Rows from block 7 of the audio encoder of a small contrastive audio-text model, named by matrix and row number. Rows with one number belong to one neuron. Each number is 500 + 50 x the weight over its row's rms, rounded and kept within 0 to 999. All counts start at 0. Numbers have three digits each.
After each neuron's rows are labels from the 100 clips, of 14848, where the neuron reaches its largest size: "top examples" is what is common among them. Only what is clearly more common there than usual is listed. The data: drum patterns on synthesised drum kits. In brackets: how many of the 100, against the usual share in percent.
# gate: MLP gate (encoder.blocks.7.mlp.gate.weight, 576x192), inputs 96-191
# fc1: MLP up (encoder.blocks.7.mlp.fc1.weight, 576x192), inputs 96-191
# fc2: MLP down (encoder.blocks.7.mlp.fc2.weight, 192x576, transposed), outputs 96-191

gate.321:466521554475556466519509453573423546542486542553557603529506497519530507555535476551537445477463510362498586374486482510510525519558542503453472467408458440511453507546522454532558451482518484522527517507541474479475551480466415457428521582487436490525577456498530553420508432596490426469
fc1.321:508543456565514497472509396510412493436442511476538564566474541642447547460482497480426441504507600588398539428497560425571538489531440526440500510448473518531564557576583464424482495435377501458547531443507443516402528456537504480534538521538482454469460538523508491593466542443533450518
fc2.321:519554474432503521452545493423408536477487500547453590414515435477561522473492461515510439432462490568430531473495463401474423515482433520514594485472552532418467532583513545490474598543588466524462402506549449498482309498514504466531491419510448517518550575451522424486425511468561580502
top examples: low tom (55 vs 13.5); thin (high-pass) (31 vs 12.3)

gate.432:437498483504513466400480483516522566508498432534474547518619530511499508551514481377527537572510447527533590453558417524596575539517504522477467444505535375419551495542476537509504473429502483507457559456590518444474514511521447452486419465506514533397495507518508489526371462510447544535
fc1.432:566436474515522523518459496517440575524460558505452533501440579460511431528457529544541487487484434485520492482418595542528531392535491583529466516411426493656455498416518448481504525548509484462430426511512511570506401474586502528452518478598441473542458507417500520481525490551566449457
fc2.432:501512477523531534513476546472454484488561441621459556467466516448546520470511555442460501486576561520452520595448477506618448507572511391491469443444536496458553453455492428451488522472587545468567500518518468517478453469596553582605490497493529462577480510488579477475493475538545469571
top examples: tempo: 90 to 100 bpm (48 vs 10.2); cowbell (34 vs 13.8)

gate.217:532517488552492410552436388609476508479500542534411488527528444536574567477519507527518445468540527420476478428503460492532544460529555497477465460475515497589402491458560552507527386493550562469443496485533602401434393485484535512481518511559541508576510407548452469444443484491452541469
fc1.217:495495500456566559432545659457614483574532424546551519475439565493496461445456475519546492537515514551483499502486510537467489575470433449381503462555465538461505488481471493488439554481421486553648567508505464496590600463469523547457563451463484511459503551470481479530548541485553447550
fc2.217:508526432530508476444520578482488510506325459489546505539533483467485535459513511414422545519542432489509434428528428468512519560482396477566460574589554448467575559487495416433467428396576463490567525453486497498486546498450556479526515390495460560478550589502496554431467608471450456535
top examples: clipping (84 vs 8); text has "clipped" (84 vs 8)

gate.109:451498469546453392486467489543453580495502538515482517532553536476554427549535544520461464461466492437560517478545439459467545544492470457401496510488466384470566462462579563535543459487471437504440498496552552530481546534497485390469450514558379553477576490490612596468433467496394470494
fc1.109:520551454534422451551414471531567519423593587469501499517493513508584498473532504574430471496439548391566504520544448578395517468446431476364534510443508507485519510425498543456567542539471486552432517572534549501484481522471505544458516510476417531485579504506572535426421491494453459486
fc2.109:403483456471477526453505477480531541475440452583477471458502489621507521504581546523445457463593561459508591490464477503477523531532478517463537550487567476558511515533478452571648507393470495469538511423483575483524566511458512437575591471491494454534463518617487493537523520500527438457
top examples: open hi-hat (100 vs 30); rimshot (64 vs 25)

gate.304:524455503514551390515509530526467422646449468477508525519501443482519450590471513513474585521393467468504501452559459451531475498497577430431498505538538367566538497503417554563531454434541485509575545554528535519436479421513475441453473427477420493520516390522467439468480486509432520432
fc1.304:471516555485433548518531488498548491542525518537575520528533541410461492574468470409533542522500517517524497462481466513550527560565497562464570448485419521495508395595412568559432447510468479475528494478497534450443483505469439450628432412584549512466456550490545432436481566452495488520
fc2.304:433548492496571508444472460515519538556476485589469511488561520569477499544383546501458473513491546626569459476433480535543501563411475439563492553504439508421535573464545432508482484507594529456555434506542488571517505537572475514514512437524554433453624430536640500507476445491470484514
top examples: low tom (50 vs 13.5)

gate.378:449536508499471538492455430532513555488525539478420515461503538545429540532454513530565484559527500468535446478485490427426518514553592426508476494470545416423464540486475483525537496437523543468447452413500593458526374462424462462437472539381487672545564486428490555450448462609486508473
fc1.378:451475511572498514456561527547527455538466572459530484610411493488514553512507490531462476508571510445544479547460534551559429533550385496369501551495541479511500518429538485488454531505499468495463507519522419425527473441443459538498515562369517486533532622500550513499467523531466423487
fc2.378:540548458452526523443489567528446424432487473491454514509522470529452439524512533521543536408558564449522496517498464364452490432484534475568590569541539416394517533493504470504428527430421510513606437510494523430400498482516479482582537431438523445490571456513548494437482592515576456420
top examples: tempo: 90 to 100 bpm (74 vs 10.2); rimshot (55 vs 25)

gate.31:423611565491487547502522582460537561522504466484440478500521491491426582504495426441475501536524474487515505443510446417557505462640564488463452564493545531533499460608557452475459442448517411340505515429558422466493496514458487524544463504454463425392574564505484512544488545482489377579
fc1.31:555503438584414589522573449507599529480534483583523567561581493610462465446572457525481406476484569511503427474517441430463490513504527557418542569449496500550487460488495485473549468531548380455522538446416563442506506541518452451529453460496451538441459393381558535420471518532479542544
fc2.31:482473493495469473495471582624456549408473536496510381487450495542508506501462510451417476508514495529500468429584537423489464505594522460636539472486575487587478559541499483476490510399509449430479513442601471435526518468541545482532481518470510528449522521426507516504415607569517459502
top examples: reverberation (79 vs 35); text has "reverberant" (79 vs 35); bossa nova (41 vs 8.3)

gate.71:452474518484484434428516489444552520490516498500439493579483504434430571477533570512586425551423389504469451476476493440467440557559566591502447468454519574446521519550502479472417453501576505505453593462550442526474388532505496402441451432461493494463491584552484567581552468456461458540
fc1.71:518562445471530524532483531537422426465508508473528460438550519442503492528519493433470476504522504476495571443386407470529470453481597435569529458476447524434533544440408547406548516403455467543547527478553528464389578558513507430615475478470484525479543487501501573576418347552487488419
fc2.71:488509500481425558472422485495579463541507521442466441543502503514512497523535523494526538499567472481510486526428436448476566506441539540601525467568425512482463557546488625505458568456444494451536561459472472530492468446441594571559487591433460495412529495520462520505576447539564465476
top examples: snare (78 vs 50); dembow (41 vs 8.6); tempo: 140 to 150 bpm (33 vs 10)

gate.179:492441479434456479552486511493493520543598514461458549555557511483416485454524514431538457546529539527465489430409476523560436482473480486522486497579526468565496495461497545431557562565584428511428396504488444471473535531482426475676494383533489482483404435484532477484505513619574527455
fc1.179:538521493573516552478454517431456543478451511553640448518409545538613537506475511562500626492538488518458507525595530546439537522535565449467499478450489419452502479575491484463547442493500521507477486553488593442528503491522532556463521523466492522396554567446490491533538458386438463531
fc2.179:418536580599527562398478547528484479502450457552467490539520458549460494510501555463576509527510526497490445456526466495546545520420459504596528578471439656531465499525561439552504451556363510524528485479517563465523499467519476444560428574577531432538526575564476537531460536533438492501
top examples: mains hum (60 vs 7.3); dembow (26 vs 8.6)

gate.173:535527465476475564498557552605519567549495578519490498475515480407433535528419505467474517532610492445502526459462459515500472558536464422501496587521466550483439393497509462501487446426463511510454531452562546532423473480439450486563469475361479529582562539437503583478493461559382582439
fc1.173:572530471452489572485444547511527570524542576439504530558569489406457568553457526485494520497429505407445426438410498501526495480599387457559465560498549522549531502494523496494473582519470543487458455504444488493521488558560466558526508563447462548531490532551512564530409446517529523460
fc2.173:578525537528602591515579491573527489540505522563498548434551472520489525454482436487515576436695513445511460517486498432534492452561475465562497566451487452481443428486507454528516491514497473521555534535568477501526431549529485445467417450468558440485552518523574490433422504504467484483
top examples: tempo: 90 to 100 bpm (88 vs 10.2); half-time (26 vs 8.4)

gate.161:522391512478460506455350492474503555506480470509472521501547500499447463494460461459486425466377550576493462502439472543516596400519501420476455489463571518426553499605485550530490478451556499513454452523478556546459577526460471440525520445594552487376480490477591516485495488479618461495
fc1.161:438449468524438489461381454508490567582547548488433583474496518491529549464576470455450469365420561601445459533535433532485545428502568448489503473499508483474559481607520526556473404432529507475420541561563499527495609578444482491530568485471520543437491527465527573551600449441571448489
fc2.161:493354536461448538501494534511489582437522455495526510459400477550462530452488499476481518467507459485457463530599445499422451421524546441551448459473609551545548496575538557552503514407479565487512501510516511432597547502519449513456508465493507462371558429494424535441489501511501464433
top examples: snare (99 vs 50); one drop (76 vs 8.5); thin (high-pass) (33 vs 12.3)

gate.396:518375437416498521479486523543623494432571442437406453471489539518482604450534508433424497480507466383467602458493490535458552473466506584411544480504488504509462597515491416459526516463611525546453517457510456458526501486473482535521540497430485492454452479451445442524497433594430523510
fc1.396:529517510520602532375465582544418562516421505470512478583458427418506471501508516544519571566454504538519550508540610578481460480479585479588549541419471488454478449478570488526525451487430552564596514543552538523448401460534522487433492491481506453562466545504511472541561499433384550482
fc2.396:468490466503408472443510577564541548530441523542491535582525454580396535447539471474485472547519461445510523470539507476547434578447522570503492526594560508534480497517527558517449488466487547462403472517496459518427428548541554464503492487518437536475573589533581516468561468483523497410
top examples: mains hum (73 vs 7.3); clap (50 vs 24.6)

gate.412:548459397465442463504483581426472587558527443652456497565598478514526504551449496418436430537564573565545606445560458522492493485461404493426445411480488540552510484493536521397544442562601555516506445431434549527438489495547513452523495472489427566536463485477513474417493433677569492460
fc1.412:410449510531397494499509482531447483494584437485539568495531535432477426528574455373526501474548307558537583486530537455408424478423419461539525446450596528508561496449528522506518517509629478494467532433563450520594535534459520493514408484477509514475476445462550467430526497538539525482
fc2.412:608530490481526521579558486362465463490566524480563492485468416514520459478564511482431475550484460519500511520461503539468514386494554351493478479581494526496613495511501443482533540608552543407484508541579475507510504488510499418521474431445481436469432480463470446474527452481502576487
top examples: tempo: 90 to 100 bpm (70 vs 10.2)

gate.308:503446545491485417490460454507431497500516461448390494526588503490537429490486595440556514496497505549493467391482438431502540583495435504596453466585465332506488521568402533512548382429543460500434550498501470529510520431398509436500475509451480506569484416521565473446493448497455507497
fc1.308:485518531604410419550586506478477493604524472479433545391492441421546536460521473520520494504513388451550465574531443588479541532539566596495504539435480541545480524514543552488562482478482372543450485447416562504509524473476583443440568455534418568505517515554551481532470561493541539466
fc2.308:449484535625419465442513442546587401494407429535519494444529525473493489436511556441545636485404528514564513505542489542555512517534534507533435522631481469510525548484534536499543442466575448514515607421493555456531525473539496409465537501527575535512482478578533561436475530516444482487
top examples: low tom (92 vs 13.5)

gate.129:489539435466536463600515504467452521431513422500525525600489537476554395447575504380404453514454510450448561528437398482551503461554432512463501524523495521530505484520580506523435485606514397576539527459600531437539488505516636410497533515534500473532477458500459577505420511465521377465
fc1.129:454480540479497482426524465502563484535505446569547565509479429417494532519534455435498387574487588537421494499348627409456551507499495409581610476512541465470455548541399482483438594556493529499442534507464468551454516465465586562450401472470448439508538604537548526559498514478450486534
fc2.129:490505579551583477527505466392487550561373507484455554462524485499527561496545529513555525409530447528558465534461483495577475506405478491536477578503452464513451522542479505550602508394481549482532512636450559552515459546487576471396502549466516530477403459539419517465529487474457444451
top examples: bossa nova (31 vs 8.3)

gate.94:495525551487535535508547474475321563513496502492413577524523479526455519548467469467517507533579517467404463487453542537484543608446532470394508513553453515508477428481411505436391466504540492494513477504385470395505472649420508514508447517583405406526515488482523534568463507497574534543
fc1.94:497538532520573546564457427515519409509548404420499496452461474462498488527449526519477513476549551476488510512476519511494492575457510415400462454490496525465543502461523445560572502500456417441366528503514510448441451479490558514454500484489512543472556453515505417538507546492520519432
fc2.94:477542499561429494514538508451513449535426524603516518439517481536560533350545491430494510508522419504434488482530561575490494457461476527492354552476386484547568594535510500528524451435457534453599594488492474439462532492516507428446485522523439533442471630534433443484474507540495445537
top examples: snare (90 vs 50); waltz (38 vs 8.2); tempo: 70 to 80 bpm (31 vs 10.4)

gate.81:445554545426607447542469504464522507536506422477446450490491495463550481477507468503505449409543468421518560491480537530521548598526538486605470495481621449423540505485452598466634421574496452519482487457600553423549494505539453461534515526483481502556507495460511466357467523492429514622
fc1.81:431464530535559502531485484514511482631475432508470494530504484520530588560571421417456486577494448501500458658526465537473458565499525471415478408526553531528385486569405529480541583560503558448491402450513464474562521504477553542477508492512515439572478512502577529419460485603469511464
fc2.81:443446456493517453476501538574499513358458480469580487548414436515522480559553494411505528531545496509493497516466447586421613492425391520497492533422558440450467490486412534465495474575489421549477397549444437517511430503492489485464486494455485436447639490603599537526514573523491521539
top examples: low tom (68 vs 13.5)

gate.510:577530415612461529502476530551506523564555435491466459509552581503513514589509471525502543482493464506468486427430551510564504502521557454478441509511473511485529478586547456485569486437543433465526486497536534508491523460551529516548528540566437466483524447460571426442544413460469547519
fc1.510:528522447461529445482451481474499507478504467550434460495525599476461529482556410591572450518535603522436461588496566487589611503555511421528556451518499505532424488589555510532605542632548545446503532575538488493446391549497506525495685501582563495481539482516500488568560434471529441465
fc2.510:476485507482382560473598537347442437490503433488498446509517477528493506473489548427586490536514432432534556456495411489456487543543505486476383483507504501382536630497572501486537398509569539495406475530461542560495544476562551549539505506486495556429523545550498534484623536476540513414
top examples: snare (75 vs 50); clipping (44 vs 8); text has "clipped" (44 vs 8)

gate.472:580603603471475482502471497471429607498506503517492530453486561416481577478547407494529506467505536449580616454497549467526436501582406496488486601494490491544558546483484548483518514486482513506506516456565455507511525534534460370511573454467386490474523493578432583450527515486429483561
fc1.472:502539615537543542482462379551467491461421510587547487453530514485479597561564610534474452480543508456530515468509593598404540516614465451403426497482507570553452415489479537494573414499513528575445537500536600451494468556410577505542500474489409481500534544562430569414549632438491443491
fc2.472:471471487536474551517441512534539536538445549526515509507551441569491513469519584538470476463565549453504493515584487508432493519603473432560444575482566599554562535570544474464481497513456520553487456468460571566651489492485627439561383567529494486545524457470570465487545408487509588577
top examples: open hi-hat (68 vs 30); random hits (25 vs 8.6)

gate.535:478535491524493426529555479436545429521466500461414562526494464548515496472556576478532407482517521481551511425498502504495488501535535472557535450574487539499438480524594514509461455525469583498511451475586535324515476633566460443469503569583574496573491489543539470438451419465506462539
fc1.535:483593446564490487539552524397624471501448535547438553585555411516492499475538562475484526521487459490536524495507508493442481549524553516558502534568456514491457516532524449473444496526529507490535508448523544458458460655509504411583463439535556471580499594523558450453422460502522492557
fc2.535:537396526490560437465420416521495421453586517544443471416409432590549477480474503533535476524547570478466503501516456470587452400582554500441469383430496490493445447518499559550531506604452564504471488505493575458520478488548471543380488536402446432439462457547542443518453490531499498521
top examples: clipping (38 vs 8); text has "clipped" (38 vs 8); random hits (30 vs 8.6)

gate.459:551501554431410461411557421547417508619501441486396556552421497408549603490467530465468471506411525484471480486443496444541473597462532487494502483513481461502367528536528479454460375479624538508395512565524427497528490463434486367476518523512445524453545516519471425478474436447539476400
fc1.459:413602469474550529564461569561565513449497590523574473528468492599505435472542507365488466487506511488535572488543507600507483531555496463503567511458500490528620443589406529474550516522484583483528587486450496494416574497554584467492484441525563514457435519531462477479536590574420452507
fc2.459:442468484537462462513420503518525485498461547459489512487518543557496479550528553513530427493605493501414466528463485432587424515579554507512515498459496512522556424475548517479511465468504524595512533507462617535461473500496542423523468538453412466547590520446531384564628581510527515424
top examples: open hi-hat (97 vs 30); muffled (low-pass) (77 vs 12.2)

gate.518:415524448463442544492476486494510563377496596567485529571600419479588493582595513591414540495516526491551471543517544465458450481473444512523534547466546443501402460567474498489510521561556578625499485410489527530600516522519523490504515528429562485497532478473513519500494460496552553399
fc1.518:451415573476545515530513522493429513464512521362484376409502571416468481515435452491506489492392526533500447552559504460496505391487582566511492504574568487497514466482576401617538463451394504544528459498606522547460478422544497544495442528583522527426503494491461488437403575523473466453
fc2.518:474519537516525544593500507537484587526503543531443587462483474463627505518618467481563535550560451435483518443495511525541508458500520495516535550469508441602397468576536596500562460449525472504504509537552539549536441660492515501431465558498496485617461480458437476490489446477503443433
top examples: snare (90 vs 50)

gate.544:556564572465608449488530488497510487520416524598482486550457614447520455488567602606429521457526491534425394533491580403494447553513493494490467462510558451545489482550441564448424475549530507463572500415510485579504461422556474514575480546510451495479549510504456445434425533501490476573
fc1.544:472481490494559525364514342446518540488500494546480495514565547429498399523567515495490502490429428588487432509584463510493411498541500508475537535547482472511398495522572508481449510476520473521550522498498411464472573431591474564456482461522514521368429533554468504419457475516494510464
fc2.544:457528515613417538574467568485479486610412472467500461443484511601524502460461508385542484475490546460555447443469476495526542380532508498493470455517366419495574480538536455527483544487476568529462510534496506410498505492457518450428598472427523509447523484511473543508520538459508480462
top examples: tempo: 120 to 130 bpm (65 vs 10.2); tempo: 110 to 120 bpm (31 vs 9.5); waltz (25 vs 8.2)

gate.80:439485556569510427539503420430541614507524489452503451497530523471475406498490456505505443415398543499547609524509533478494379502459614506520547528469616516562476556536445437519581515527486534483444578473567551496466434526486474472452542461471467481429535530447421524536438391469556614506
fc1.80:429560616541488472530506448490551567531579500456440475524528506515477445472509477459534461384465510409611563485528529478513468490449627530553579552474553473530416493503433548515586539489485556422472531475551534534505452558513518510539494468512558458529410548442473526522489372419578586494
fc2.80:500513580608442562578567540420534553445586524490525482525465585476392520504531594514450547499417560422552529430496509451458464593519481557457473488454533490378509471561503480505545532439537453490460548569521441510452471503453475568513550562478485527502440582460501381537555544500585641523
top examples: clipping (99 vs 8); text has "clipped" (99 vs 8)

gate.57:482498433703478498417524493442552494554533520537459472554485464573470508467429503543484565489499527470474476502496512484513490528479526525552428482521471383419596498442573488510535488495412431442511465467454505483536451487460551515499537457483535470485527580476551558482608478427460460427
fc1.57:622583470507500475544476559497416602522544458441432497453543508518497623460427531542489499457448454475564495455510516511522443584572511515457449490560525516517507418538507393545474563495498407468544546520530571479553475526579479446494542473452483390541413472497560423463499529539442504541
fc2.57:503539553405433509444554498473462528464470468589497508388530478543511499488475514521543588471464480523481430527611543491566409460528530482504566471386501494460455458523498364486552460521558441490546480456521531435471521495427512472639571451492515475493560494526584454462569469557514459517
top examples: snare (93 vs 50); reverberation (81 vs 35); text has "room" (81 vs 35); text has "reverberant" (81 vs 35)

gate.558:437457533428383450578556459520531550492525532442515594484546525505438534398481507466495402456533601445505519382410424440591436566452446486467523557550486521561432582431497519466421521478477576476486447514497433456462568548521517521519450523519492552496443464504487515495530557549575434460
fc1.558:538525422432583547513448499420375450432488546489556386558508451558590465585438464560477589486483519602493498552583476566495536482430495536471485451452527492452539438523523549585612524425544493524467557544530657396526501458537495490494491536525499527594533528460522432540556449428470477504
fc2.558:504566455540559490500461483455529462418431463623506473543536442598507498446401533581500477443498408554515443572544520531503492475466449586478467511422436555510548489519494525646528445530596533533514529479469573466481499409538476541491468566507515476540599549502496674469546504488444514493
top examples: mains hum (30 vs 7.3)

gate.334:578464434491406489430452471433403487419465488533477559545568553585554567493525529464531532536443591550600550453430618562553491450478521462426462507507534387496514508570593529466465493421574470589490535514459470440523472486472559461508409594562577453504496434589491453407473492435442470551
fc1.334:459483484511558508510495468531567476641593493508498470505568503404541415481478434549524458457603484522440598514556393464497545594403391539563517469485466579431544531563485435496503419455536541504564437485500608505476518470456417477599574465466470497469503574481566457523497570543484501399
fc2.334:489484475469409462562422442534566500447524559569496520450545527513433519486405479452659535531468518577486576507529480488490564516541475494521479497503488508497471584427570463578441530472526446478411517486527444487495486573479415473450513461565536556430495504421456512427551529592532515488
top examples: mains hum (66 vs 7.3); half-time (37 vs 8.4)

gate.391:465486398510571493484541432561482536503511468516438451473501425570551530487422508453509422374482570459507454392517501509494499510568538551542486450508492447521451504428479552517494608516546477530404566479572504509459470469530411493407516512527523478541519520541429490569455547388464439467
fc1.391:445601560394429458465553544563489534417455468467588545471513490532512509520522492510455600533457445487507476518489527529497571568476488439530441384442439491495488555506522415535479458502456469516596571455416452503490573540544555384563552445480419468488471515493501507515550446473521517528
fc2.391:497551632501473471530528515560651606523413481545492562479540456532466539492507535464502517479535477547532561462504467509412489458557581504472496483480439483504505543484506523565497384513537497467485585494573478530525428582505520412481540608498487576536495530510485580466428517565515443427
top examples: clipping (52 vs 8); text has "clipped" (52 vs 8); tempo: 70 to 80 bpm (40 vs 10.4); random hits (26 vs 8.6)

gate.324:390403563470500434459478478482570498543460562551526547513498453489449530454519521519562474459541529497412474424523487605562510430549579462480508569538438435544491518431559470486498466545429542464451509509534620362490518630520503450428557602519462445532456522543397521494520525550512389504
fc1.324:459478515525516522501479503468439533509539527503549572503541463494483483484496481572588492464484540461490533441469517501524517442529486495558520495472504455514449450446594489424518491548471471453518557525495521389474455625475550491409481535474478473515555493526413534591452501449555437375
fc2.324:573438572453472589534421502458486415514569606523547519430497479512542533457445529548456467443518566541485503481507409500443434422559556497486466491418454465520558562555422479538550535544532536524496568462520545489419484414457487615466452440492467451437505490554549415464537418541471482491
top examples: clipping (35 vs 8); bossa nova (35 vs 8.3); text has "clipped" (35 vs 8)

gate.100:499538543493535499430441542544487477581455539503554410623536495464507469506481430409515452536476495604476524379509447561482541469552574447469491443461465545507598523560549548534439464512506514516494492435469474608552584430541562387453428485485533565499503395524504550526460464439499476517
fc1.100:453554477572477495569612544475465440504397502500520468548464595523552495446474540537543476581478491619542498481508503527644400521454482577446430454480429510551499482510583519490459484607530483505482485468467498562539537476511533414440467419471541529485491518506474452480459511497534532493
fc2.100:465447599512465523551606444515508486460512465416401456519593541502484534528565525480539540479481471451561567566499466469525486554548450535584488453517477480511453497438518416623565564382511452441499499414495540526499501525450473444533601435433465433527408483572508446523468569552474420556
top examples: tempo: 90 to 100 bpm (39 vs 10.2); half-time (34 vs 8.4)

gate.7:505520521573503406396579567453473526442507522578461531523543510495503511501465455525454593492434582619459529443353484511527532499470577527501493496512496411571482457526547492434483454511588538435473502493492514572536559484444477480468454579486510464388527523553434469517496517426489418543
fc1.7:429442600481421507545512483462469577417542490516499472449497427537448448507636446588556524448594437517509394473549519513417590550497554440454468498443503497404522551544504548440470477561432423503520528456490392571440421460499604487437517486542476564563544548512534470514398549494531474507
fc2.7:414465475439496544558530445499448429530498584425534477560450497504551467452554524479513546525463526500579462541489432571483544458536517466549466535469586465522583503520421529574432497412531472539508457448452443494532534554438550496510511406503516442607472561508512494446459488447493591520
top examples: open hi-hat (96 vs 30)

gate.332:578530474474528465512457476486441507479575535503418541511519506530565442584527516532538498460536489454389476410535447471535558535505554546409465562534476375527548471538539515500480551503508430483502481498574453453479475556324558483487478483530519516397487432511466592465440472557477468506
fc1.332:426475458523504460500527524444477489480472516542537496572481549494555472533568438492495480480549493558488451542496512514504487578532528492457498573535539521440488560506473510522533506583514481547563435613608540559510620486459560498608448579481648565524580491375578529452538584496496480498
fc2.332:408519394440519569531574549416467518520535493462520501501527609448492448536488520478537490436434431486548492513516420490523516514573461472505546547508594493542547527448552540498487505514516597488505483533555490612462572435430549575552487519470625475523551491537522523441498598627466561523
top examples: mains hum (72 vs 7.3); tempo: 160 to 170 bpm (27 vs 10.1)

gate.148:497511506426543531442490532435435542521449554523556575422561559431461513601460498470420536613472478552586524515460549469460562575502567508458523473562566475582534534468561534551524461549492466502520563523503468413440444503534512476417535443445513460557571530523446554518483527486436455610
fc1.148:445501492441513546499498442535529470444461553543465492494500461539509465452593476472609475471560534490507509542385556540414565468499508545508472454429531466487506524584489584475582459488487492512536487532436510574466489564515508413433576549517508512428488599501543525459534518477585578539
fc2.148:475487511484531467416454585535422469444505559496494422481530490558488378562447464451455594471504493557492515425578483484567580579545446500596549474558609442588488462546509568493493464444604467477537559441480494567483446562489521508480556591523495542536428536508462531537535486473430524442
top examples: reverberation (95 vs 35); text has "room" (95 vs 35); text has "reverberant" (95 vs 35); snare (87 vs 50)

gate.234:481511461478540522472513475593521495579546529542529513480559437448441522515471481495427546558486422560500567532514548556550457541534524458426512499488499526532478499554523582462472584583467461433549551497552630488457497556494516495538536498466536513437487431507396543478489495547432523544
fc1.234:490444421512529487497570581483558594466495510560554487534502430456479490447490571501467463508486475450591535446547469543439475468510489407524527519539488492477487570475480443540484508434428554486447488619525513511524539491511593457537509507550476544505448591552494521551476385516489471419
fc2.234:566467543566514480470557491523438442427472461519499469562571523523522434499596413513589443419595431494491440570357515401529541496507535532544465498469513519459510402419501453526515444472485435488592572540529539522565489525533422521552610559544558510607463554477575559602439553473538541552
top examples: tempo: 90 to 100 bpm (46 vs 10.2); four on the floor (36 vs 8.3)

gate.514:503544475493492509504420577555460441564471542585315549492554444441576546524542469464565502539590566557516535440505456468491535461509473501525545504510447461485467497553537533514459517487464426526515492439446429482532568484514563480365413482505444464537469463465537509443528496538542479556
fc1.514:552510474530525481526445507510533468551522541553533492486608493528579510460463511476518515487463469623562562521575482458531496526453460549546583512492517444481465410439454492555534535547412482556468523513476415507556494518517545497520477518519566500593488465465568641510478353368543585487
fc2.514:450431542534556405488523474437439495491425424608581508439374488490470552535491422534508507471519514485625420539548505541504454552493582463564526541490341458395516525534541452503573526534401558512449497626486552647491603457487444493488564435482495501411468495474494541459566476546528509561
top examples: low tom (77 vs 13.5); tempo: 150 to 160 bpm (26 vs 10); tempo: 160 to 170 bpm (26 vs 10.1)

gate.213:469522419478514421386468506539431547549563541482542448506449514501542538427557490510466488498470421495483505556536571439513506462438500445492423461562543490482458512547395527532419530429469559508599493514542526442467504434439480489454466464465479499536516474529362570516423600533462530462
fc1.213:533426393481441427354439499449451549573523450486509402451430539495568548392523559454556508523558448544517460518514520509553488480367522541534526411552393467441399535488425594441578558485502621512592483466490404496466591511548489492458438580473405446523503450557452458600431561544478469414
fc2.213:434515473412425489507392550526478474551523497501506454489493522527471484553486402507523387551533385466528484514466445506500555504534540522429531441529551662554518511420493445485503532485462472405508477506397418536488600441513585522511469518487493560486461469433475555491489478546510495582
top examples: open hi-hat (63 vs 30); march (43 vs 8.2); tempo: 70 to 80 bpm (36 vs 10.4)

gate.211:407519492492585513538438419515393540523637496481443472499570472521589537520539411525550481524526519431541494442545568505534531473481466526537467496567608500529390541451516562489489437473521502576422487468576521542549434493490484554490482491467569473526522490528520479486477453537495486438
fc1.211:608500498514433494408548542481577481480463447541581512535426554494476461487491625461443521483531491523473476545433454501464492565494538458374495465499398535523588476539544470477450567552447508482546515569443474517469550476498492452431574466513438522554543518495515573525592551475488485559
fc2.211:515512463587484480454560514410489475484429454562556569557560498511480527457473589482416539502568463538464442475480400471444512546559421456498519520517455475437568592560493395475493448483460483430565564518468451515477645519449574515452573421483417500453550504520528522448517597514477452554
top examples: clipping (80 vs 8); text has "clipped" (80 vs 8)

gate.141:472505588479474491482528489491506523496519592424557535478468556505493492506433557502515523401534581561477572439439431458584510482515434439555530557637479418531452549458593486474532554482465484588506458493586432468510510483504485487521571498450462545463490552464473409450479579441467470522
fc1.141:398480549477492454499554502542558513567512514442533552503559514475396503531456508511545507423504679491517416416432477459525511541477489423519522611561445476497487510482505453461426478540417512444518483595494497552528471553499466539462531503456455454426456508546402429379507613448556477504
fc2.141:600502502473396528531504573499386520438561549528539507447426537442469519499618485550444505513474512523482604512446495561443572429409593568423509465470545497450519550540473525499614592606548543560446506492454453410513458494546495555630491544503519545480519597466515440513457480515432417513
top examples: reverberation (71 vs 35); text has "reverberant" (71 vs 35); text has "room" (71 vs 35); white noise (44 vs 7.6)

gate.313:564573556472458386477489571500475449499390548511552539557438467449563493521472541511653544549600554590452456495467519522503468504483546405534543520480516519462536499596493526527433501549509518494511527511536579522509517490522457491544447484520557514587410452488432526455500535522531523422
fc1.313:544572487479444508514462563528483468458336539454524502537473496509516546547489554519661561614545589632543562472461571519464532429518479468511439555525458478389490505544532507547490461587456508454483544531453566533520512489539453516521445516558505537437443484455433552499484490442536492440
fc2.313:438401522579442513464626471534604476490402597522558503407537495500479468587514565438524416476548485520499445484528467467452449545540633417425484574556420533561427446489445605575510478570500464518521494474437479543589510523534542519463515497514422503453421417503535508477494451556478510522
top examples: bossa nova (87 vs 8.3); closed hi-hat (79 vs 36.7)

gate.205:536566514535460363545508502519527454605512588427523527455459569484505502538535561597592474551523470432482568471479502520538532561536562547506466467567570477531439553517599536508482424484502525548496616507570563473566452491442550475483549470459519492473485534570405504411539459514386509547
fc1.205:505482461515525365504597462492521598532476560490555565522432492515458571477471509519493471474485511526451520461500408472466418494537527517505476394557514649535427507543555514529536552545508541587563505424530534418574486462484451463471536527493517487481525459460422476488519589559343503483
fc2.205:479509499519536498449553529525464453518422430586521424492500434550565544559535562393527540495408569519483458501488511510496558487480568503501517553537557465553433473411496426432413491461491537506436488349478569542481485522474498526360425508537533437435575463591585529487528508529547523529
top examples: open hi-hat (71 vs 30); tempo: 140 to 150 bpm (30 vs 10)